Weights of a small self-supervised audio encoder (BEST-RQ): num experts 16.
Rows from block 3 of a small self-supervised audio encoder (BEST-RQ), named by matrix and row number. Rows with one number within an expert belong to one neuron, the router's apart. Each number is 128 + 24 x the weight over its row's rms, rounded and kept within 0 to 255. All counts start at 0. Numbers have three digits each.
After each expert's rows are labels from the 100 clips, of 14976, where the router gives the expert most weight on average: "top examples" is what is common among them. Only what is clearly more common there than usual is listed. The data: simulated modem signals in the audio band. In brackets: how many of the 100.
# router: router (model.blocks.3.mlp.router.weight, 16x192, trained with AdamW), inputs 96-191
# up: expert up (model.blocks.3.mlp.up, 16x48x192), inputs 96-191
# down: expert down (model.blocks.3.mlp.down, 16x192x48, transposed), outputs 96-191

# expert 5
router.5:127133108098152152130161137097135164145093141131153130090144131164120145174136163107077155147094133130132076156140112118133163136103107107138161126145075120130134140095147141080135164109169115135135136152105069112162086149133126155125157155098123109102072144186087126112132154152164126129
up.2:144147144141148105151138132116104089126124100132088143155118122131151110139087088115114176139097112107121153125113133113107129129133140129096110147114145095093159103124112158068152136150124094127140128106128130133172137130137120177134128084156160125122093137118122144112102139059129120104
down.2:135115140140144132147082126122140116131142131104138152098143139106156115137117117085128058111144128110189105109099088168160174154181077106156146113148163148138129123110116111167135136114148130096133140134163138077109090121172116136105137142124136100154105098129131116124117161123132134144
up.3:150101146158108122168127142141157135169122140160137130187142157057133078115110167134103098142148157127139130106129100126140100080094164130096152113145186056123114120122133133134153153147125145138085113092120133100133102116133119145109165115124103127115104132107125099154111117086152154125
down.3:107166119118140134150110150090128129152104151115125131104109126141114072121103097115124131149132078137125146159126124094129148104146132147124139130097099159138117089126190114124121115111134092136145139149148159134166157128082106124124130102105094172129104109099133163151136121114130143150
up.4:129140121131132108132112125111128114098110132085124176115144136142140154125133099159115123118135127153096134185152171130116149126120142133104144093139137091153097107163132176159119117179127126174147128121171139146103082088135102144132099099148122118160099173157146161150096123096144126134
down.4:122126102110188141108114145102113086145128120087132138149126195129130149129122156146155109117109152106161098114105077125146114117170098114130129100138115122121076142075146113129145110115140135101162141107113135127135113151098078122123097104095131144086134121133098119147147143150117203133
top examples: carrier: 4.5 to 5.5 kHz (60)

# expert 11
router.11:123128149104080107135139124129125140130113198138153108112117114081117035129096157177083121086139115115123152120153136124135116151092142117135128135146160128117166155098137118102145160124121130117108133181073122157165121134162156148123150082110093123100085105099115112086124130116130133125
up.2:116125140111116167178130090119150138086120135149147120077131134153110082124139138124086130131177149158145118117092136164122139118119141193141160123132068125153109113166081123132137137147193139147110131137181158133109110139124126153168115141173143110137139142121126146120120152139092122125
down.2:130145142143127176117130113114106098155131076123141107144164149120108132106157118136150107138108135097107083161115135110101151167154116139152140098112112143133115145133115093131128137130123153144131144139133117078144059127153137121158119104129108147132139106194132121124179221150166129123
up.3:129139127134118082145102159099103154102099109107122163106127129047099134132151141142137094134148103127143129166147139132132149131118149103137166138141127089162158146186155083145158091162107104156166138143165094124171106105186137113152127159114091138115098122142142115147149112147097104132
down.3:141117106105162175120111139122156117161161128132102158117118135131153115101148088084150104117146099140144159095140126162132158126171125133158155118113124139112131156106166125156110110106095079125093127127142143093139128103143110134148145123107166097125125138110138088130141172154130118149
up.4:121099111133146155105118141135109116157185129126126121148153131135100146120161128134103096118155167127162105111126112175168140122153108090138142126130098137146105111123135149197112106121161122112176129115168169114113116070146134078133106141078162149076147118093124088108125127182073125156
down.4:117101148111117147135085148129139077119144083103160099150131158111102124151127137137116073083107151120192116135132097127151150112133108097129166107146135162127144124075134124124090136107107128098113139116154112112136112098147138099136112116085150132092107087139147086151161161161100123130
top examples: carrier: 1.5 to 2.5 kHz (100)

# expert 10
router.10:135110149107125083163151118134140127126126172116191135146173115119130088091120180093167123121120107097117106162148125146139110149088114101150127155100125134136134148132140153105129115113134119143113145167102131126151154148153128188145153081113111122131110145105142101106145144126131143094
up.2:127126112134114114109138138112147100109092137110124100154102143124132151103157139116114191120187109148160136129138116110159155107176170145133154128110101137141113122132138153180104118113107097127157100089138128161152122106106143149184134110162132108106142118200119095136092098081085154114
down.2:111152131158129106111129165076155150172112157136124133168113105152150130141160138083108107140113101121088110105127117126114130148131094148141140117158144093097152112099130136150145113113097064150107123070152118145148136118143133145103138151115103171155085142122121118118127115137149130118
up.3:131132102154106098109111137148112127123078144151096089128130129114171131108155137135130145134114139136113155130105125115119083104107166165132148126132157162140116146157151158117158130163123138174104149121119134133111133120150112128102089129113110141132140134131119098090107142115091107115
down.3:144182166145107096133119116139129117147124104096178128120116133132112125119153137136156134131132160131127085093091134120122125135134150153138143142144159097123136120130120121139156113123159157142141134117102144122140117111108125136148130103145108121136089161144166127121133141161174117161
up.4:125142103139135060126099151120134117150134091100117170105105159113119127149080114121132110129102107121122125154107128137096137163162138124137094149121142073127159098122129141129114125133135130105130133119084170130101132111144113158115110113140103125083100150123140139129082126028121142091
down.4:149181127084124148125146148103129120115146130130145109120090129159145082106169158163125181132103185176124102144148133084115100113153113134135123112159116074136145143165136103118117090106125170142157119140104111147160135131148120130136089112118116129127119170153108146158203105165121101153
top examples: carrier: 1.5 to 2.5 kHz (100)

# expert 4
router.4:136170123105139158091129143182137129131099126122126111135100125162077133151138137149111149123123153139137093189166129102132142160115102120140123112118122112127147128106151104099147107173119154141114113125062135107164135127179158084129144087120176127107119135180132103097143137125171111127
up.2:128127107074104205110107166155107135143136131138115121155141181165103141131178137101128090104090131144157140118133135107142145088135124121135114157138127135152127151108143128142109110124147130141112068144070076146159112130102180127142134115136104118153134131094105132055136114124098124125
down.2:103138148103105126144105148137170093101076127086128109150129131154140093143086146115151107095133092151183124119114150103127149146123139131151133080155112172110099102118135096127143143123095123129160118152108127190129115101122101138089133141102138159138133080095140127142116132142079088144
up.3:158138092136140132079099117102112141156124153108116100117083127126175128149126111129088103141110116129102110103102139120109114141148131155137168156078096088109139122139134102174133106131168099118120179133146183124135144123122134131149099188154123096154104160077130084146124151116125133111
down.3:135173150116135150116157098167141151177125131091077171179092084123114128144108133109108144128133109104129106146120100130130149149104101131080116148103145143099119128126112093125124125107135138163151113133097096130092129101122080162146152135134089114162104127093139127138122141105108078168
up.4:143114105172139130115116159124114121138043149143086133144117107132141150136176111140136144127142106106127152117121142143102133088109127146131132142157143061084120137134143164165139088151136127160159114088181096161118133142113143153119117154172117138167100128118138120092105146099096129133
down.4:117137200097160147126104103159144157120142125120127144121108121170103123129099160138156144114138123163157120150097094104139138137120153129116114157116146142124154118154075157115154168140120112145118146164092088106145118111121088152150091138126130079141096126054130140112123139127144090145
top examples: carrier: 1.5 to 2.5 kHz (100)

# expert 6
router.6:144127095121173138119112113149130117160151120148145129118120101118134066128157145154101155123135127131144157142139162132123137159101110115130125150166098098133114174076143123127106083128145135136134153178110126079111176124141162148134129103089178086091125121114178094104150172096122104135
up.2:150129082129134145145120167074135121106149125120116167096116123165117150120115124124125146126082148100152098183135129143127151116119127116151130140161131123172124128081144075153104150124102113088137132124146166111120114172141094146141138055133140135139124116152119129118089140087175123129
down.2:138122100151107162145147168148141153146114113090145121148172131099100132129132106159103148139139148175140168081127091133119124118115152127156141150157127132111112127144171122081132144135103137131106145105127112137085121115089103157149114175145162121113123098158106164168121119115131102137
up.3:112129132149137174114128109115120141100173152162124072100115123132124139154171048143153143142138101111126193127116135110109147104119105147138155129146101101171117127108140148138123085163172098109111135106113115093113128102146092121083128076144137100127126100120157124098132117164096102137
down.3:138126117124157153101089125097133148082138119141131145134194094126086141155115126141176129166136153121150126126115119143152129126079121134140107123110144136096128115152151133146145099109102114104085118135137140149113102130135168143091120145116140145129162109113131133100088156117132116110
up.4:180131176118181128131105175094104134165122139114123150178141147075107109112123154092128086116136142167115106165159114133105130134108123100116105138154190114105128100140165085134104136133143126161124128128127170164086090165121137154123141121124135160127098149151104117145107143116141125142
down.4:083105085129147143116090132146101129110121146160113126105115135094127141125150066127128115129134120137135103116130150176132145138129092109181135164153104128167176152099113094130111161115131165125109171129152091115127125197090143149139146147151175085092122106121100136099140107120127101136
top examples: carrier: 4.5 to 5.5 kHz (61)

# expert 7
router.7:138143091102162131170158144158124160125157138119127147103057098157135120109136130137098124133135168119108098174167139113095160104148106133129098099123121107109131130149147114105113134134143146121108132133110104153116118152133146126144154127110138155084089179187134101112129161150140121114
up.2:104101168118148108148147071107117090131129110155123073152100154077136122116153120141152140134164118111154154128087107144132122121146174138137129111125115129110124118128120121153138150152176140081145119112152174144141103137166129143130147148121153173149157123158122149125086101171143149159
down.2:174110104112161157123104153145095135126144102116136113125144115168127116183170120103126142159074106135129074171114100137105102129111093157086149126150114139155170063121109133118111107110124108122133122114129118113151099155120143114145090148183078122139099141105135130111092098087120119130
up.3:104126105160087129098107120166106149090137163146079098161133131168151141122139137127112091126119113131148106113143125123108118124089134141144141123144091161074144087127135128098143133153144159128117156124134137144101137179132118133133115165123091157141137117129131085138126142125116110142
down.3:149150109082147117115090121142170119088118194108128142098168146127144110135099159122134173142134122129135168148104118154133115122115142149128118122137151134138143113116166124125167140135138100172110096164115136116126161123110109091101135105110141148102131186170112156111095123142118100139
up.4:130136068116140144082102102082131144134097116143135147160147100144145165123121141181151128128099136161130112117120153168159101141133140127137151142114111155119094092170103149185155068138087152129137099147097135140102138142094147141127158195130125124073078104079146149128120160096112118069
down.4:104156170156113125122151098084122129130113080104079127115110153152124110101151179187131090112141115178157172082124138119134122145119135160142075106131116094113132154138146126106126131148153114111124108140126151137102119124119091126161122130098134115174109152092112161152173111135138125137
top examples: carrier: 4.5 to 5.5 kHz (67)

# expert 14
router.14:120155090121130123159109128145114117146157174098162119125153138183130123129154124131165158135107154139139092122118100147168143188107130104167133126072129133086150192111121170089160145123099143133102145130080120131144118138151120157156183136088159141108131146135125100073154142150181131138
up.2:154100142113155097134133134113123144166124128131146109163126139074153137154135153144140114118077146109137109106124111107109117101074124138086154119124148086111166112120130138127071143142182087151132141153120106114152092142157139112084124125145069152140125151106119129109119106129159194131
down.2:081139189099155105146163128136118145189159096121119139089148140163146107129101117125141137167135112138139143176130128114111141115119198144135106102085150180144133125146140145114142130107070134089099124167128122145124158145129116102125118075110143168147154151149161185123145184127152114116
up.3:151129098098115151117125108079123121113082205128130125154145141107118175119115095112162136135141098095159141139101127150094138104125153126126154096114204080166119111136110099169104127141165124172132116118109150111125107115146086113111110094128074163111149124123125143122146143099127113103
down.3:129125154125132111071123130143157120182097143099114131153129128119118091107121103144098153113157123114147170094149126116063103145159148123131109123093126135134114169126145130079119134146125089172101118135106122146160119101144156132131117142138126130130131125086100130100127135161113143113
up.4:126106119124167146131124115140141137150126141166138138141106110108125100115159163167162106143151149102166114105091096141122141112106135074123170134149113057086133148134131095098106145110126107143140110118143184081118092122126132121109112117137110132147129137102138111140145128065164144138
down.4:102124113167144117099164096120097128119118159157114155178146208136118128115094103153119131140135114136148108140169126125119122130109111138125134115085133100130146142160148124156132125157100138107088160097140100122111170075119154135113126128169108117137096118112123121158162132101166111128
top examples: carrier: 1.5 to 2.5 kHz (100)

# expert 13
router.13:104161096103167117140160122141124123140137073113145075116096141100117172202131120156158167130111138128156160130136147158084114137096128134134106110129094125105133142106164125104128156142134124178113144188101126112127117113136119151139135122136168168121147153149137089077154112129127112112
up.2:134135125133179138124128135111146133124063103129127140184095129115109127183124124096149098115119125161150109143140116137143158110132119115132128101124165140133161141115140100151126108119083117098151140127174144101148080139160138125132117169124102121175109114113130140148159115137113139129
down.2:137096125114183171182119119134125115154172112121127155135143133127151111129150151116089102102093148112177107117098100147156135150163088128125135121158160137115119125088118075156116147086157118090136170134140167123159112144142098133117135156097132124130128132138114150141111189160153123158
up.3:119146108210087083094164137156130136133099131133083136128146110159085133106166131138105152136166126123117118125143128129093110087109156110126140151119095116143084120155140164142138120159135130181180096133053141153109122096095131136128118110175110113115138128132111128122100148046083114123
down.3:133112134125156127162146112132126120145139122103121132127145139138147097158124121150133132138110142090118122105086126114149119129135077121113121128149117175126109135097118125126142125098166182099109150168104137103124122130115127119130133115116145121057107104156117145114116176161147139163
up.4:125151093147132152111153131104125150145110147152116116174115141125116127131119104146165144120133115143119149151100122130111103100167139110130149122124158110142131118193122168174115109170096121112209103142163150140161106123123142120128104113154123124152108101122126119090089122098167157149
down.4:139108130136214168166106115134120105166162114132130167136141129122126122137124146104109112094127143110150120123094103152166125157164071109132114130168164150121146112067121073162135148106147141089127158163134164114157111132160083119110130127092149119125123128149113157143120162160141113144
top examples: carrier: 1.5 to 2.5 kHz (100)